python train.py --train_examples=195000 --image_size=32 --crop_scale_min=1 --horizontal_flip=true --activation="squared_relu" --patch_size=[2, 2] --width=160 --kernel_size=5 --residual_init="scaled_by_depth" --muon_scale="original" --lr=0.018 --nesterov=true --adamw_lr_other_params=0.0026 --batch_size=128
Rows from block 3 of a small multi-label image tagger, named by matrix and row number. Rows with one number belong to one neuron. Each number is 500 + 50 x the weight over its row's rms, rounded and kept within 0 to 999. All counts start at 0. Numbers have three digits each.
After each neuron's rows are labels from the 100 images, of 14976, where the neuron reaches its highest value: "patch colour" is the nearest of a few named colours to the mean colour under the peak; "strongest on" is what is common among them. Only what is clearly more common there than usual is listed. The data: rosettes with rotational symmetry. In brackets: how many of the 100.
# fc1: MLP up (model.blocks.3.mlp.fc1.weight, 640x160), inputs 0-79
# fc2: MLP down (model.blocks.3.mlp.fc2.weight, 160x640, transposed), outputs 0-79

fc1.25:445510477505473468439563472632492511574509494421493408582567459532502526470451522531469520502415481524456499479481612567478524476502554470497512502390485414587457420512486523511474503565472535535505469465479522491611489463527417498572524527
fc2.25:518511516444526438437485528411543570468505631516501548533486502461506533402592489481510569544493500506551512545560459543559485492471444465489437494446510511458511428505529501499512530648520473359466516496492558509403486545503439522521488435
patch colour: purple (40)
strongest on: vivid (100)

fc1.443:470559521407590438516546497479423523508517601559571512562491632525488532543492521457478430522554521449561530541506495580486517522490526505471513440537459469512557458490516476486502530587438492361451464358507443514514469503436436559435495475
fc2.443:514631470614495487582462449479625504520470609351489553580427411531484458443548540508501579564516500394441465475456595480549546514399501481449506534504472398432520536498507534570487535525509557614531575564430542448523443459454488566522549473
patch colour: black (83)
strongest on: dark (100)

fc1.187:539612499457384437499445538480486525526554500600543518565584549493526479532539504529434496550555485423595552472511527519481476496493533505494548506508528498526516570473467557479542460476499481329498445466508485549492499504589446501471499402
fc2.187:535588555515532491511473472541587498512436468396465580471431411524506472466438576487479452566557499359547552501479522487522512514428537480510447479530510460413555485491502598493426481486455474663532618514530473446511450473461492551524482559
patch colour: black (82)
strongest on: dark (100)

fc1.484:509425435507498504563532456397376571440443452515619453483419551561460478502447526506456505517479487467564547529500523609496429473497469462507515457504540526506497459544473516535484535512474486375502512476519606499535512519457542485488446490
fc2.484:546523498529536468544516517693652519485518559545453458558450515519521481474415570427520512558409459455522534507511494470536444515492460460464517512521519460501493457514510446484522537495463499505555500489504539506516454496468519423442565556
patch colour: brown (84)
strongest on: warm (98)

fc1.634:541508560487541507450517502607473482556454436683496520513564514522407558508480410555479556488519553404522508491541480521513555459510458410508477557469473494471496463479461478548524374504461482651477497479469475525505424537541525537403447501
fc2.634:528506511569567414510540499484560458415500526382447492593488502484515472508441468525557472518427486401477563485468537521493475580418538480434501475475506468422482528480416424547523521465487493372531523445470540499429459504456475551547565500
patch colour: blue (41)
strongest on: cool (100)

fc1.91:495551429594479476519551381548411576520537520551649434532471538611454522513507446517549459556536428492535471543489488570544523429540435434497475507432502490515567407511501544544553506474455557462483521580585501534543529479460406527462533524
fc2.91:470537532574569451580498579594523471470520482504420412489467469458477457464542499547447469493549397614475511558472561437402395443433479553540548519501589469552420475487533514443508582510499534616522433462546508453505426553425519484528551462
patch colour: black (59)
strongest on: pinwheel (76); dark (74)

fc1.469:437501469493541450438509444459386488413411544476546580522432603546566511463585524634478525552455505500487528555542465545495475471545431456492459553514484591553480469450461525510509514492553522510371507483460476467486465497545551541482490452
fc2.469:549493403519553463505559416492379381531469462626498484526446562474495474501510507531509378452541517532460489520492518432486548486483476533581573477511481551516454576438446481502507591504528565610486477489516546510528420518471522524404464466
patch colour: brown (69)
strongest on: earthy (87)

fc1.277:478511476492541480523532486473461472498584521523443579464553522540529463514582491571496429465387489569529475522553460558449538573508536588594456512486418555558490487427486622574507468499574488483505415449539492568404469507563517584519454436
fc2.277:485513430570411541421519494569532469483516486512499509519511526540486454426487450526521486494462438533470578461536543523547550498563505459552555562534527508462444515411434518468470538383478535541485510510449504507465405522511501551424530513
patch colour: brown (68)
strongest on: earthy (43); dark (33)

fc1.162:489606377509491568472527381547439601498529560545583467465450600587426481489519464485521472449441443527522495557503503585526503440537427453486432469507476561463536462457527536585514517445485566503499528588598490489442463480506386556458548488
fc2.162:417509495574569462578418517539503424448487477537490440512458561503479477463491535526482503492556395605498452483426489499465440468420498551540618573544576472558413559456514555435442486460453566564477436448508503528481411528463542451507523462
patch colour: black (45)
strongest on: pinwheel (85); dark (57)

fc1.60:502492489481516550480493543474516435504587412467435642469533414505550567525541400458542481520370529520482520503480431527530551525474573597450572486571533563480431510472483388501446414524576571442492425474505463571547431473494446555506461433
fc2.60:509501406479457463466511510477489475529522595419513519522537549514538493396499497362470461557532498491547444516576502646423553454527555450459445561519549591459550478484447540456452509508501485448482528456513526493497431531674467538490508440
patch colour: brown (75)
strongest on: three-fold (37)

fc1.259:500434495531513516466531467558522519521432595375589518468454483588435480656514500501588503463530532467480464537474538468496529563543450490517528443503537512528569478586494530493494440492436475530461486489525602543536515494533449455561444488
fc2.259:517467458512558504497541411431321529495490608628551425454516457481462495491553446463502512564436501545478513473424529411484437526468484449507462492435493480529451382463523483544531503537453518445430497459656513398478462498449475509435523569
patch colour: grey (56)
strongest on: pastel (63); earthy (37)

fc1.458:499557516564463550444471508603383461424491545402543573456468499519551572439538469553567538441464535521452488482531542500449477558483585484480478493504510522517544525540439523475532503436591466471462458520439444475487455473461472570503514562
fc2.458:513510487445496560393449430547334483497547448536432447501492505501460536526536500582450478519515560513550531477470491511485442404518472548574547476514579605490449527441487550523513497518460466449483519517507542515623436439523432484446568510
patch colour: grey (53)
strongest on: pastel (60); earthy (39)

fc1.180:466485467433565416433551494562575515532523562568493533569467584517502542473589521473478519563519432481494525599522546597491474526522489462430475484448522474467554452447500542549509495464400539339441449436532491411473591461528521568522476527
fc2.180:554462549523534407484494475488535440500605552363380501460488559546506473482443528397564516471464502376446523579437577531497463485533566446453542579474556514402483546580491522519449476488422484593540558445517539423493509497464542487512567518
patch colour: black (81)
strongest on: dark (100)

fc1.379:473474539537511442434542535457434535463517486411560618548516501453420461445572514606645558528483404440519559524527463470505465451517484529427524554409550521531506507485424498488608435531510501548472453389455505514500527619504521524494479483
fc2.379:540560480493433497517493455471456516518505471671435433461445547513476473547553508497460510545453424400382389488506558571445556486464504512509563509554463501518465451517483567551519550466447495360571451538478487521447522505426501497468554535
patch colour: grey (56); pink (38)
strongest on: pastel (100)

fc1.375:551448409530520591400488523428518478543516494461489477537460508533548462479438499432518447515582512565471520496495558498506479496581488573545481495501548542461462558525615543542497507578463502460505494580564412512529413460384435487507476458
fc2.375:642539509494489521530498439483521511483606526452587412533437501552515497417502515492418461524527470580514592422564509439442510451521558470510431494523482492482549436529575425476560461461442507500527466525471496446505593579479528400431587546
patch colour: brown (75)
strongest on: pinwheel (87); warm (59)

fc1.466:496404411538537548382452545490513448501583489440457539466494515474526512470512418460426477523409510473478499420486500464468545594505497472541487444457547572536550482365380408519462528537600453492524473480518414516514481519496457519535453522
fc2.466:535490413486530488449561504492439532559545586488562493422533526473528479532546455475473455546533524454528540488447441544557476448499566508534524597481541510443539417390482490451477490500497461438512502476544531470521584550448465525439408460
patch colour: brown (65)
strongest on: off centre (62); three-fold (36)

fc1.14:495525529522511544412530468488387498417497565474515505521526531562489451522354465522511476433480476450517497579617466502463546452485483442498500514377563475548504461477506499444534506478536665464526510525554515486518514482520446563478450500
fc2.14:482487534517515474463500480640418480503493479418488498528554569518513482481364570593498487552583574530483506522436443524496533516473550507544541464422513445385438496562510560501500426613528452468525546498472549390552421533459428492521480477
patch colour: grey (63)
strongest on: grey (90)

fc1.551:527525355571451484516421432456491596496518584501611440510506597546467434469493498554505499497513510571522497517525574591553499467447545484487459488443509581464498463493554450536557495464446578545467485536559510554496527457485440563369548453
fc2.551:489526513649482504534499478558500418358481476511447554504530512494499507432566513557530513542568402607545477483499497442429416477419518603584499494583555498543470582572560528475501494490541546590544472453513524446527520494456569469611500494
patch colour: purple (29)
strongest on: vivid (74)

fc1.178:522515510502531541488474478616478458514485506668554494510550501438519477553561401467455476604512472452578437551510479463449488483525494483545549550431463492505490510476592502519546518474488505647482474554482535531536472480446529503399488465
fc2.178:434528525450472456475446496482511505468571513361484454484469547450514542473451409468494498588462507418488484517521481474538485510519545468489451443459509521535494491515487401448529424482565545320549436544513513434492542512488493396539623534
patch colour: blue (47)
strongest on: cool (100)

fc1.531:517508533496529479476419416481524430512464507479513466567528536436558476554526501566473497522498543534452557500524539515421505536471463449467569530533382610461564470457525589525570502646557474496502396446525474587501477524600459532597517451
fc2.531:502439487530408567467475469581483430545577458552552442478484470448514487527497493512556530436531493586459510508511499563505502510462485542526442456514478436518486501465532435487528464543455559493572482449501475509473525433474559465410498511
patch colour: brown (74)
strongest on: warm (56)

fc1.315:538525554471568486433472491368498480482480544535478519545455433476494496546434485544492457586499451499430442465463556499529466491496423519503507539461525434489565614455393490500546477471483673486523461588453523398538487521584542495510433538
fc2.315:527546477494461435507470511597396441486461603387436493484471446445516430499385607472474553493419457424523517485474486622541463490576470470459484524449516415402536456543551584438517495487561508438528517549484443440418464507436481543499449448
patch colour: grey (57)
strongest on: grey (100)

fc1.358:491439448614527572475458369499435508474555489566572477437495523507474507531446488496465483573508508504574432428520522519545525448462550470470484444417430495560580541464549526527507492623501493585461544567504433588569572492553479460428503497
fc2.358:550506469441460566504444588571528517496571461360387444416478527433547534517501503550478460479529465525489491496549564552524476527470525505597442546511519523603498436569489499425567588514425512477473467476497520459506522513420584530509586534
patch colour: green (25)
strongest on: cool (93)

fc1.181:537481464412497445478554402470500521411599480490531531517530519488575450491457527581494546537521470504501545510506598497552435546539575484537525415570615587482539510524374424593493559514451472518486533506397548478549367456566559487467514409
fc2.181:576544508507502474483464547532509458576560448560500558481542571458454554561426502511405470589445489547535407498531520541491459475570473512570561431489598530388521503498528518522453493496491461496529486466493450520497454469446584584598531524
patch colour: grey (51)
strongest on: pinwheel (94); pastel (50)

fc1.423:493479475507559361403494499491425490519387474456498526585481525512528521517413549609541519413509494533417466526495503491514468518503500521459483500431477566534588436531467533487516393465490454482531476532493535531379612480460548562536434504
fc2.423:466447562482417611507516452544361459510556422636565456463475474464567499477565436571427415515429502573494455470490501478501424482550451583499564480514477600424501569467505513485496465567470510552533472514513461484541446443507540500517526505
patch colour: grey (54)
strongest on: earthy (49); pastel (45)

fc1.445:455505630542485494503481531511557486472454493530462454503518465411418526490572554552489418538467466457442440477491538512491512539500530518527603487540456531598496548516472629543495468549515446508563437473548511474508483378527534547611543502
fc2.445:455517455484409463469521514515634501533437474458502491522504488535523525448461497537475601419552462460527455467450506558522496526524514484542396463531503509461504497474489431510397471540487468515478480523474485466505428494480437468546524475
patch colour: blue (25)
strongest on: cool (67)

fc1.323:480500562548486461484505412620453537566421476503559455494498513580521529501475528489472464457455480509514484542578567543474561505436527508492440470387493513575458515558463527548519589496484461602436529431472542545507490503456394571456472465
fc2.323:486471509541488492437553462402527568481502556569428521533592523483500529502527677556500528501479490436486427519555475503550469516522401509413542481507483488501550543564582444524453511531522489397478495524551555554498537523484463534532442459
patch colour: purple (54)
strongest on: vivid (100)